Weights of a small model that answers yes/no questions on an image's attributes.
Model: 5.96M parameters, 40-pixel images, encoder arch convnext_v2, encoder norm layernorm, encoder patch size [2, 2], encoder depths [3, 6, 3], encoder widths [80, 160, 320], fusion encoder width 128, fusion encoder norm layernorm.
Training: soap at rate 0.0019, 11800 steps, batches of 64.
Data: trained on fractals drawn by 1,000 iterated function systems, in grey, 295000 training examples.
Rows from block 3 of the fusion encoder of a small model that answers yes/no questions on an image's attributes, named by matrix and row number. Rows with one number within an expert belong to one neuron, the router's apart. Each number is 128 + 24 x the weight over its row's rms, rounded and kept within 0 to 255. All counts start at 0. Numbers have three digits each.
After each expert's rows are labels from the 100 texts, of 14976, where the router gives the expert most weight on average: "fires on" is the input token at the peak. Only what is clearly more common there than usual is listed. The data: fractals drawn by 1,000 iterated function systems, in grey. In brackets: how many of the 100, against the usual share in percent.
# router: router (fusion_encoder.blocks.3.mlp.router.weight, 32x128, trained with AdamW), inputs 0-127
# up: expert up (fusion_encoder.blocks.3.mlp.up, 32x64x128), inputs 0-127
# down: expert down (fusion_encoder.blocks.3.mlp.down, 32x128x64, transposed), outputs 0-127

# expert 23
router.23:109117124110125120163089146104171118150146117084133142107111117106109163139148138177094135161133099084146186109119122151107165130119082093139145117090128106134068139136182167156123102156109116104150116120109094090144131115136155167155137116094160130111121165135133135124144110139136122109117116108183140124154087115110104100123166109174152156121138139143142159142132134139120123101110
up.2:128131126110090118128128128154138205100128128159128162088099128128128127128131145103119161116177144168085131128148110096175112142128133128150160118128128124128097140078130120116128134154098129128128098122138125125128138113134077206150111142156146128086168128116197103076128128128109128142135107128060134128143128128107094075173135092126128130104128108127155128112141126140128143128129
down.2:149086128158128202125103108140106174128098128108128128128128128108134103097128128086128128134114128128124116128168123128128128128080128128128128128128135128128128151128128128143114210136175128102114102116148124139081128162130128144166157108094155065181128098171143134128109128132119100146171110143128139141117128139115178199128128128066128134155108105124128128098130128128108128159088
up.3:128119110091128136102121128128128088128128116120128128146113115128101128120156128059134150103141068182128128128146128128154128138128124125141128128158128187130128160128121164128123128147175130051128115128128128181128111128128128111107129145112110106132128145158196128128122108128135128110128128128098128164128110090128102128098128112116097125131128128176106128128136241118113107077128
down.3:117134127150128128113151157144172128162114128128155128128126107121172089145128117040128100128128128095080128052128072126099116128128100134133130106210104150132130128131129148128162128128156146119128128178098141119128128097172128128128128124137114121122128150128128151168113128131163128169128134110128128141128167128163155163092120054128111128128128168147128089128117118137114128128128
up.4:121109122094128128148110128128128128141124128128128128110119079128128128127119102193121128092125165128128125133125121128128122134165159163162106102099128128129184100129163128128148119118127139128128137150181128128111210128128128197150141128128128069061128138114128106198133157128156128128128187128101093128128152125128153102128143128164105128104128093100128128082131116128149128165158
down.4:170128153155124199128147127128101205135106167134128122138092128128128110152073137128128122128128148181109135098102117128190128111098128128126128113127098101138128128128170109138128138122126125115128128119128128145091128128092165159172128141134187107136128141128143059168128128128158128128142158128062135166154144155128128153128128119128129100157128135153180099142128090128128128128115
up.5:115124128124137116111128108128118128149173182172144128127121128128116121160103093153119091131104136058112128128128142128128128170130122098128053175095125081128115157128138128162143106121128148128152121168128107086128128128128118174137119128128116085128128128112095167088128170114160128158128128098065172128128174128128135139128128128145128137112128085099128128128185100125128179134145
down.5:097129140038158196128128132108128139100080160124126128129128128128154121150128117104151134128117128130128156086114168128128128128135135079140120128098128073151107119140128128120128103128128148094139128128141156141128128123175129136128108132102101128126222098128135128104146126128117101128156150114141142128128214128118166154135128128128055128117121090135138119160128142131129126147142
up.6:128082128100128137171118128128128161141113073142103128099168117136119128117189128146123148096066161142168091115129128128078128156128095129128180121128147128128128128089147128115131121110128110137128118150126115122128128100129105128156128082110164083106128101128109117122107128144164128142130151167144128100144128093128128128106128147106128192128128137122109152128047071128177128116103
down.6:103168180132103162128128157098114127127128170128071155143098112128145134128055139100121128123128086141099110128155153164122161097123080167112118154128134146107112169094142117120133140128120143152160129128128122128128128123170072144140139154111108128128128147128156124128146154132100128182118128090128211187142117180132128135161128128112156103128128117163128128120128128118128128119142
fires on: "dark on light" (100 vs 14.5)

# expert 28
router.28:093104115125127116138079135143123153163158096116127140114119129110133154103142116125097136134107095076155150168106104101149151098143104147120166119107147137138065132150144129095144109121158104155117137129102110141138158147145198180122095078116177132141112163112146117167142103100138142123120133121174124154134133118108091078149151092101146125127126126153138113121106121163105100103115
up.2:128128128128100120128150121146098128103171150134141160128136160100153135130154149128136128135166137128112128128056128107128128116129130097150130128128114146107119128141128157113156113101128114167134135128195128086128156128128157148115128128118086127160157134135124108193099184072092171104103113089128055128112128129120128109152094143128142153117128128118152128158164162065146152150128
down.2:071128128105156049171122117123128151107116114128162111128146128146080147127127128128128106141165152148128098174107119121096128193120128102093104149128133128120128128101128134128119128122158162128128142115104143121151088118128074140150128107154182128144197128149139087088155128109128106128128122128118128102115100138128111077115128130167173137128131124083128132150099107085116091122128
up.3:097138121119154128159151128128153198161122087111132128124101128172120136111128135110143128110127128126096120105132146128122128157128082139099128128116128128128147118101120121128128104107139157141158068128128128111128112085166141140194198095114123096132145165128128146104128198134160076140164135108112166128134109123110128126093127120138114203128128128128115123129160128128076110152104
down.3:128120130128140151128141128128153123110128128112128139122128121120111133134144132128143115088128087105116193080128138129128128128128136138148128164150144128139128093128012128131164128098128160154103128107128149092115101099148128128105155097086087097187121147124130102175137128134128120179145192128128150128106160093141137106134138121137126128109128128128073158085133109171128117113128
up.4:128055135128158117112128095102128107107145128128115111128092098146097147128139093140137105099179154144168143128168128128128150177128117108128132128113142108127128111128128128128128128126121128157118107128128128174128117101139128140186128127124138149128132158128183144147128116122095091157125135128128097172128111145128138159138142116139114128149091128055039128128128198117132128174091
down.4:128128133128128174134128132128146155137088128088138128118103132149117146128129128128151139085119099084110110110132105135136107128071128128134141160128145139130128137128128107122199128119085153128112087128107159128128141086128108174120128129128151097250147119128170108128118177146128104125133148125065128069128128128150128155156116102128141134117128128128102128128126109104141157128096
up.5:160122062159148154116102151141169113096146150107128148128092155160132119128128144120128128151112128082164128093128128128135130106107114150140119139128120128128128123150138128128124120105077104110161102103128148128125123102128097128111128140121192166131128128140144128172128116075128157137132131158128128156107154124128184132141128101150128128188128128068128083128103222144128132092119
down.5:150117182111125128136156122128137140143115068134110137109073126105128121149128151128128141103120088113116106128125103157112128128168134126128128171152091133151126100064124128141133140161169128158116129128065109128150128128121133121133094111086091133108128102128150098082103128128113128176148139080158166090132139128072128128129133096184128128128130172128111136147128105170128169160116
up.6:128128150139072117181128138128128128128128105139126102105149128135128164104094128128133128173184094160119128152128129128128112128187116142128128137128149158171128128128156128112128167128137146128128128150135144144128128126098094128153154128128081128075164124128128128098120128217105074128139119117160144128162128128128158153168128118101100128132141145128176182128095128128141126099197
down.6:083171121128124131182141210128123172137099114110128133090142128132128154128128105128170135128091187112105128128170128128136128140128128134161152128150169132121128128124120128128157128126113080129082128115128128128174154128109128116128114145128150119128138133128103142128169194128128128076128142165100128130112154128128123128174168132128128139128109111125114097071054128120150128128080
fires on: "dense" (100 vs 13.1)

# expert 1
router.1:100119132116156132141101141141099175100137148108143119101099168112180131120101161114152126121125098116120134141155100106150122096111134133124159155128151146159135157147127147119135098093175097153140122142100090169146130135147177129117117106119158128149156119139084157134112078103141136171139125139140087140126140111126163101105161108102090103151087141106172090115122103093099111149078
up.2:120135076161128136127190126113111108161091072103176104141113106140128128172128128141128114115136198107159128159130128180113128134142128113105128132134128105128157128116132143128119128128128135120137128150128128091146141099143140128128139153128128143130157156175142128087183138091106136113130128128100170118112128139157098128157128089126128195125128120128025128100128128114128128142128
down.2:094117128128132069203054129110139128128128087116126128135124128141128128099128114114164128128128128133157128142124137159060128149128128139134136169077128128128128128180128128128157138065141125149128128128191128154118128123119103129114141128115130141128137102139128128175092128128179128153134128128150126128167153128128177142115120128182108135107130128164129128110201128082121143135146
up.3:147128113128160137066120128203128108128128161144129128178119128125138128102110158128110108120128128241157111121153128128149107146138147128139121128110123128138111128128128099103159128128128119170111128111132146133128103148128118128090152142188139128101128135103119128073121128128128128128141123195083107152120084128128128118128119149092128141128134119092103089107108059128151128128128
down.3:153128145102128128128161128118113126124131141128128117137163170128154127134140109147122128121128101128117129128158128128163156128168128115149128179128146128111169139104132128134128128127128163071182133108160124178160163093128128098128187099128128086128063137128128153076128142128128144142128109121172162051135147110081128128136128117104163160081118167143149129128128090178138128121128
up.4:128111147113128128136142126128115128159118128148112116154128057128116128128132114128106118149155128115106096128151157212128143136150096127134181053116161128128128098112128175098104117135148146114128055128160081139163128111131128114170104126137128124139158128128084102128128123158128115104117102128105123128128141128156139128128162109145107166112128101120072183111106128168113163128128
down.4:128119128182134181152005153138124075128138093099128140128116127140179162130128134130135128128222113111137117156121098125128103118126114150128149124154113128116128128128128115126115128114119133128112082093137118127069128154109132121141127105120128128166128079128156136128128128099137131128152154125113128078098115128104128144128113123140146139115128128116128183136128141144165117124150
up.5:137113126139128131132128128135113141117085128201128136069128128128108118111186149128121104095164166083134128076108129120155154096128128070128128128128134121136112109128158128128129164128131128166128096094128128134128128111165106128150172131128157128075128128106159128132120104138153118104128122095048128151128170095081128128128128102166152128144132143128128128116100207125128128111134
down.5:128128133138123084115245155082131128128094128128128125126116120170128145120128133196128125128128117139128128070123128103098128128111128097128128128183154128159128104099095128152093075135121144128155090148084117128139122119162165111150185129126121131056128132128156128149124123129128128128153101128128138129173100128122128128139128121128114128128128101128111145134103087128128111107092
up.6:158138128117128128128188128128140129128231111112116190109089095117128083128128128189140102179182134128128128116112136155096150128128165158089148115152128128131128128128119128128128109156152130123129112144133128128135128128118128188162128128127139050128128141122093133128128128129128121128128128118128125128128128119128095128128146128111128142087163128095057128098128066128128128128128
down.6:128128128142128161147102132155128165117109128126112128128125135159120108123114127130133144115144133193128126255123120124128149154129129092128128128128128161142128103128106129128128109096195116128118169134128128130145128125128129128090146163118157128188102142069181160164147135128128135130128141128100113114128150146120128128134185127130128150128128152128128163128131194128128117128173
fires on: "sparse" (100 vs 14.2)

# expert 5
router.5:123155157119134098125089163102129091107131119132090099148141089142118141180125147117058102153104191150141151138124133160129111124130117110141137111113146142144122120114125167137147131105128114111083123139167150127150130141161116121103146170162134129058124137129171116088158117127109061125141070159111125138145104132166142124127128130162123106134128109082110123127113146105144139143159
up.0:164141138148090128128138114147105110150128133113128126124128151128095140128132125128119116146127186128134152105109138080128128149128153161172128110161108168066128075128097139106127100120127171134124103092128168116088165152128044128128074128110128128128149128119134106155085159132099088133150128122092128128113165148121140124123132128176118138129128128165128183109069128128142109116123
down.0:133150077128159128075110128084109167128128128169129128146124128159138110128152167106124128150130128128179132128144128128088129180128096074128128128128144108132109146178090101128163138155115136128114202128140128108127113133104128112131154164128128178128113163138128122139144107128102128141090082086092169128148110128128150092162128139097097078128095088128128118128093099124121117128136
up.1:135144178130152147128142128078163141106100166105096128167128128149069128128106149152180128150121128157109143096128198128134128128144128067105140162130093102119128166117075128139128121135137125128105128130082128100137109093148128135149128107128108112128147128128140128177117093150104101143173087128190166120135094128096156139102086144128128138171128122128128120128128136128128128128165
down.1:136120128128136117150086128128109128154128062128170128091128128137141113103091128128091168113128181107128127152104128067161140135143133159129128142141135184128076128088126128136123110128146156104144165162128098197133146145121128147128075128170099083093123131169128101147116128128099135128128128124140128113134139135078163121157125108128128131108128137122097156161088132130104182111128
up.2:128128128085146118128122095099104161128128177128128108151131128122112140128078137128129128118110146102158128128109210188123123106138167125128136178111128107128163161128145124134128128128097123128128078128128128088165128154114173128128166128089128128159128128085128129128155128180128182081128127110127105128139128097062111128128128128128128128101091161162150099118096153149128106093149
down.2:120128098105128169128128128151128113158128103128158097125137110134168144112106128128117150149135128158128059128148095128193144090130148149060128113108128122101128128161133165102169151128091197137098158128169113128123128124128128128128087128167152128128120128101145118097147134128117128128142128147114128128121170128138128128122101128128129122128128054128158120119128067079195128128131
up.3:131128137128164128102128105128135156128179153110122128128128172147128090128092128128135154148128038111135128090122128128141101123128098128115128128128096139110122189200128132128122099128128082123128128126160118096128128144122208128090128128138106166154099129128128134082128120124128166121129126084128166119074087128128141139128128128164124155128107103155151128104164128128114110128075
down.3:136125156128128067128128128128128077125104110128093169131138128084128189159128135169128111162128128073104128128128128131128128098151130128129132108128160118161173128128089128128121128128094128128120128128098128157165143128128100128097127091128107126120128156128128128128158074114128128128128063126210128108125129170128128175144076099148185099128128161090146147122102156120128141121128
up.4:138113135143130101111128140128126128136137196128133079132134098167128126139128128102138111089129088119128172101126101107128091176133151193147093128131105128123123128149128136153135114128128119128146140128128113083101147159099128128128151136127128111136130123158082160128121129128114128073102149109172079128129110175128144149115179128155132149095169121128128190085166067128094127128137
down.4:169184128149130128128192128156122105135151128117142129110128116088154142128174162128130143093108090136128128128118154128154162126129128101142151128164184128128160092146171133158160075123138133126128128156095134128120094128128128116109117128161128196129128110124128128150137118167128176147150128165088148165140197128130128095094114111142081128125128141081159117136128108128128129128099
fires on: "sparse" (96 vs 14.2)

# expert 19
router.19:110088108125155119121102152156114159161119085115142149092138142104169094105122099120118115092113127088159124137158080083107141119121081144094157121149142140137108103140165107111124125110147130147138111149092084161120150125147153131153105109123188138135156147142116136187122138129121141145138166140165091131115164117135127139089135120126103161147116157122157104138081101104107116143079
up.2:128103154128128096105093148117115071098125128128128150131163107111113090130124157114133093139154102126128167104137128128174128128128118151128125172112140131128111138201111128128128154168094112128169152128128188164128064128120127102120128164137081128156169128093128128094128128128176135075140134083128168119102128128128145125113140088087128128106129128163140128111128172128128092111126
down.2:177137120128128104140128036093128113128132147120164108128128128128133128131128128129102130133128128128172144255124125131128155124106128128099128164151128137123119159123120128142110112130136128153123155151140128141141149139137122153124128128142137128172128185135135189141147098121131128123112128117233128135110166148128128133112111136156092119128128117143128128130128128129128119117100
up.3:096128141128128116128157159105113155175188176128092125158148128158150119134100128148128128150134162136105132128128128163145160128128128128128120128084127142133128144128159128129128145111132128146127186072139128128128107154129120128136165168115128108123112128128101128120157128143129128142145128120128128149128077076110133128164103128131138045137149056132132128212127125126179142090109
down.3:099128129128128128185128130128120137131128128121118154111122128132137103109123128118124122122071128128097136045128135129141128134189128150128140138105128128125111128185158129118128114086116128092128191128130128109129137136128134122128128101136098128095148104070128076163202128118127131128128114148013173125089111124128128128128128128130128136128156122128136075128128121132127128140128
up.4:108128129139137128111127121128141168128152128094128091102126132128107107128128126136128128163094194173128125134130062108134128163108129131128144098123145113104155106128094109170148172152128109170183131151146118123148171125128184138116128144124107117093128170163068128096104128107128128173128139118131172128158071128135128147128128143100107128158149114155128097161161122136128128145072
down.4:128090144101163124098128133104128108114103168176153121138129152147139128128118141128117128201133128128100130175122124134110149127139153175096186129128128141107107164128121128098128119128115165128068121130137113137128143113128075128128065153143090128186128121157110134146128161103136128101163097058068147159128110146128141120125120128128128133140128123166125126128084094128115111119103
up.5:128159128128103088157096108099146129095155128081128112097088128128088135135149143140116128135159124135118138138117168168119158153089147100149057108117113103116107128152141128139122097128135116111100128144102139120177098151130202143128154132106145128129122152112128128068128128134128085090123094147098196160128128113128146128137123087176146103121109120173143142121138150127134152128144
down.5:155125128116117150099132180178122128128140167126113128154128118120122146105128130133128128130128126090141132033128125127128121122099119128140137128131109133135128132129128133128128096123139128135104076128153126132128136122130127126137126128130107128151142129152126138138108103128127128154107139131119114128140128128128000133112159107087128121103120137128129091145099108129118131146128
up.6:108128129128128091143161170170172112146128128120128143128169139075127104137128121128138128128088116135144180128122159110106134128140146116154100128124104132173108129120144126106178138128167092128128128128128084128136128107128070128063104128128031088128087138128128134131128142128128164071128128128114131128143128091128128128161185118128107128154128128128125180128145128128138128079122
down.6:113129138153128121111058147129134084120119100112128128094108128136128084135181089128087128149120084079104128054128166128132128121098107140128128118171039128128128114128161122117128120128121122132080085107121135128090128164100130112096128098128128125120099094124124072147132178172131114155121128128113129132099093137138128148128107118128131131128104112128123113130137128139136128077128
fires on: "two maps" (65 vs 14.3)

# expert 21
router.21:106105096122163132111087145157109133169109091133127162095150126098165104124146091125120122110122123069169144153136085085114154125125087159108167150141154147133107104147174111108132138112130137149126117156088076158122146111157146135169100098129169142121137156150102122177124117118124124123136155154179092132131165122122114121107141126137123155143134148131138103155085099108137096136096
up.2:128128128128111109143128128116187167135101128102088128128124128128119128128076086109148128128114088128102107112128105198135128088113128128143126128128128126136128128128149128128128124089128167128151105128099128126128128173128128121139128128119128108092128121123132118143116128128154115203128128138128190128128179146128077128122081056128128135134121128092128128128116212129128181131067
down.2:128128121128128128128147163046094096124128128161128128098097128128120129146120181128093098127092139194128128128125128138192128111106160128128101128038100107128134147096128128128167130128128125109138145128128134112128098107099122095130168110128128128128138169128110128128153041133136134143098128128128155159128050128128128128128128098128128128150124110118146128134151145128128143128163
up.3:101111128166094128144123094152121129128116125155128097128128180126128132081151135138134166128123168128128077141137128128128103090171154116128111131130114161128128110077086124105214125111128159121117130128128120128128095144149082172184134118203107154148128102146128090136128117134128112118167093114128147128141144117128109150124128128128113128117192128112128137147128195149122128118128
down.3:128128114137129118128192128115109052128132141128142153137152135128142148128113119135131147164124106135118151096094116149128131128121097152100132128235128122157112155086128158143190118166137128112128119135124120138135142185086148139174145128128126113128156173147104128120139128128159125128116113131117105093159152117135067108128160138164128073128100128138157128149114107128147118131128
up.4:150159128166128087128101163153145128099147100128092094118112181128036121128128128128121109128108128128076152128134155118126170128140215136139180128134121124128149143141128128110128128128141103178129128151137100128147157143092115128128128128113051142128128111155086147135128139128133123128205128131131129136144099128091128128133128108128137128128105107131128131128148128109116170088128
down.4:116140128090132109133199128208134128128138160139137096178128128084139154125166128144120134128166128128128128128128128124128098103073119128128102146136099144128128169128077106128128181128115128128148094119188144151128126111181128128128110128128128108128128128136128151066055128107136158138168113099128128106128155111128121128160128128157125108119128090116128128128092128127151153110176
up.5:116106128157092120147116104128137088146165107116127128125128128128128146166156125128088132106115097128134123157125185128137113093103137152169143128095116136120128146126129133115102107120134126152111138128128103118133098161129128138129128162167084066092153165103143115050116132106134135104134056107154107159131128144148106128200093104161159128128128129131134165112143126121128097128182
down.5:128109091124128146140135096128130128116128147149127117133121145128130185128158128112055114156126124128102141074093128118136133133153149123143118128033139121113131128155124128150138078133142123122114125138129144114128152099095134132085130112128117128128129136128133128195128091142145119047168098153078107166128159118116128151119099162134153110128087128137084128134128122088143131111093
up.6:128128128128128112157104128128171137156100128135122084119137173128119145172128128128128154095134108128072151128149120105128151138128114152160086158121128050128128128071128128117088081128128127136131174155128099143128097128143161121140148135128130114128149141117145107128139104128133128057097149186160154128103147117114128152112162128181170128150115148128126128128134107089058128146128
down.6:128133139095152046128097106202128077141128128128128128120124128158149128128165128166112128114128124072128113073092128131132086135112128128115137105128128147113112151154173169159105138108128146100091128149175136127128133138128128128162139134128128111138141138128134128109128136116105128128128084153103128143120145130137083128128127156128137128142126113119160061128143147113122128127232
fires on: "five maps" (65 vs 14.6); "four maps" (35 vs 14.7)

# expert 3
router.3:130084161106121114116119102147074176113136116119148135114155118141172112088111123098154150093144150154146122097167101128120120114147123144097123125138096145125121109100114062111145129123118135127126112168112129152129150136134136147159132148106153134136156132169158105153105140111165109171143157111125083117120164093160138149087116125088120133141108123163153132102117140084105180170082
up.2:125145129128209125169148128108078088128175116121112123130128090128128129085189128144120128128114091135181141129128126087128128128128126152170128128136147184122128075168111128103117115122147115123102128128133128111128108117123145178128111098141153128106128107166137123124128072128115128128128135128125094131106077098121128152128128109128143094128156084136163095089128176117128096125174
down.2:102123128128115118128084140144128094129128128175128097128128118128128128124109104102063128096077125128116110089131128128163128132140095128136126128100107137085084128130128136134123092153136140127101103104128105113128135109185128154153128090175128140144128128141107110128128062128131089185133176172106128127128156137128109071074138119154116080110098131128168164172162136128125128128128
up.3:144181130128125148170143128106128128099149151128128132120106128113067115138128135128146128175100099108145093172139113126181100122132128150130156094126176128128103146149128128094107076158128128128128146128117110121164137128128135161128128128113117128128098128138139128128162128128128109116159089128174075128102128130128121092128158084127128091164128083141078128128170183145128128047128
down.3:090095128086133128089128122128110128136128167131153150109128109116128128123139109115099131107128105172128101178128128128157128089195109143128143128127128128128128128133172135128126085126128128120128128131069098128128128128142136147161086095152128137128096164155128128129082075128158128128128135126134128106150128139131000128128142145164134141106128112136172142175128128117128128128090
up.4:156054174128128076128113128120128128111107128128083138128170151148154154128088082128128128063132088088154116128128077165198128139125052128118129128128141128128168128128115122128143110128128146146128128130103139180081128145136128128180179128127128086128128118123102126108113167128128128159128128128128128128146128128129128128090112128169112128138082097126128128128128123104128105111128
down.4:128127152141128124158134128096128128129128123128159088128126128128104112128161124110139128128099128128124128057112107133128128112151128114120122128168063144100132143128147112119128128128128128119179128128115137132128161156069129128129173128139169128153124112194162206144160096128120120128128081139128111133042078128128128128140128139117087117147122128092128110066135128163128086122128
up.5:125128128143153131146128157128131128141157191118128131128135098094128122083128132128128114142124128088105124184126179098128156128152150158128076060138128141151140131089147128128122157111152082144114131128129155128151128128133177126103128128126101191095112141123135149128108081184128126111170128128109142163128088114151140095128128124119128121123128128138128169176120128128066128080088
down.5:128103087071128128103086106108128128136154128135153128101128126090128086131117093137059144128128127170115101194103128120157142128192114133087128149128108132092089128118128148148128116107128128128164162166128128130128128085130128128128134128137128128128128128128128092135083128090146080183128128128152079128128167148128112070108135128128131128140110147147180163128128133136128116128077
up.6:127139128128128120128112167128128128095100128117128137145121166153175112164094125072128128128160129120113148111166106112128096094128092144122158128128128121128170101128128128141203145126088130128171128116123128132128117114112145126169155128115136128113152193155128137139122155080117148099125134113151112120117143146128095130153101153103128175116067128154173151128158128128091132152211
down.6:128142152143128104152128128077128138132128128128128128090095128128141100139112074165128116084128140128099128061120117120125140128126113119111126128103094099128106107153075109128122128160127165110113154135167126128128128126200085128113128128126170128165114050118128128128119183136128134128113128128173128128115103128107078113128138128128113125140128119123185100103144117131126146167052
fires on: "two maps" (100 vs 14.3)

# expert 22
router.22:126143138116086158118143107106121140131117126124165135111144141118163133099110125080130168153111113110104119116137102112113132155115148147073189149114113110130079139128169133083117145163173122132129128151104116107125129167123169146146075087129118149155110143171077159127175149133122102124146152101141135124091147106133120122076099134106123179100152159130153117148127131143104128111094
up.0:109134137128078133165147128128111116132147128146128134128128128128102118151128128158128128104184128101149130128155111100132128128128119091128148128133118119128164119168128128114128128063128123128128187125178097128128128112129095165128128128148160128128174128128091128094128152128170197143086134104142128128134171130155128107128128148066152128147130176128154128052045128129128127134128
down.0:128128160174095097128128078128128128151160072159115131157140128128128128129160067194078128197128132128128126125127177131140098128142120128128103128128155137123156158128128170165171135149120098103154128128128098164133113128128130166128135128148169140062128128105151146117128140112111128102128128138177128128178128143140095128132162092111128121128162114128128128128124182131109128098128
up.1:132128094170111128114066124155128128115086128128065114128130190151128150128098157169097166135128140117146101135128112150120158115120128128153111133128067118128158144096128116190128103128120145128128112167128142124131145128128112128127129192156101136120128092159118147128128079148134116131128145110128110128128083165128128093164115168119128156124118109094091123132127130147142195123176
down.1:128152141157112158119128130131156142128138168131127095137133155159127112125122143154119082097105098154123110047142164141121144116128152100163128144128165148114128149118193105148153111168153119116187197128171096138096103128149128129128115112128164138129137109096118128114143119118125159115150128118130119128070131087132119128128121132199097103109129128094141122124128128119128088113089
up.2:128182128128105112133165108168176160122132128128128135105128128128128132128173128067128128128213128062150133159128103128187128128140107149079104146120128119133183128163128128107118159150096123122128128149128128149128146128128128128102132128128128116128163128098133103128128128148168137110128090103111155123154133128141103128155178118126137128117128127128085107089051128109133128111080
down.2:127128155103127128145072089128124128128110140083128128128113085128128128167156128128128128142103140132128127092133128142035139128128093128149143121128129135128103128138152128177128117128106115132125173128128121093128128116135153155186128065128128159061157128139184134117134061111128128128128159128182153152150128134097128088133105128173147112147113160114140127148128128128167128151122
up.3:128128121117167128143105128128132129128140107127128143187109120118128148199113128093114145128151136146168113128107179116128095128114184137127084128128125145128073151125128122128137131148122170128088146130125111098152128144131125115109136135149111107126153125178137086129121160102097128095151133088156092128128128146144085120175128128094153130156129128118111109203125064108167099164128
down.3:134085110190107121168106193125117124154132045146100154145128097140128128128150170128128115136124122071141150173128128121129128128065123128128128128128200150118134111128094108162126128114097115130114119128160112139108083123141116152137131128128118137074157145120121105128155146136137151134128128128173162107166123095142128154149153120168145118118121132135143128128093138107146128109176
up.4:131128111133110106149128128133147174128151150128179094120086092128128126117093128114118128107127134128151073184128143138171144075188138085132072128128133128132165113124128144128064128144066143158125136164170128197128109150128149128140128133163128105148145107105128128102128114122128158137103128128125125128156128128109108128155162124082118173128113111128164147124124135130107135173134
down.4:142128129133128152081098128122147121128087128083128109124121128090133125128162179146130090109152105069158128098112159141168156153181128128101128159128162165099128153158128091160133107128128116132097128145128138128128163104128128138109109137128200128128128104108166126155143136120128057128128120131128067115113161136149082128128149128133113136128154084137126128128081119134128145128074
fires on: "dark on light" (100 vs 14.5)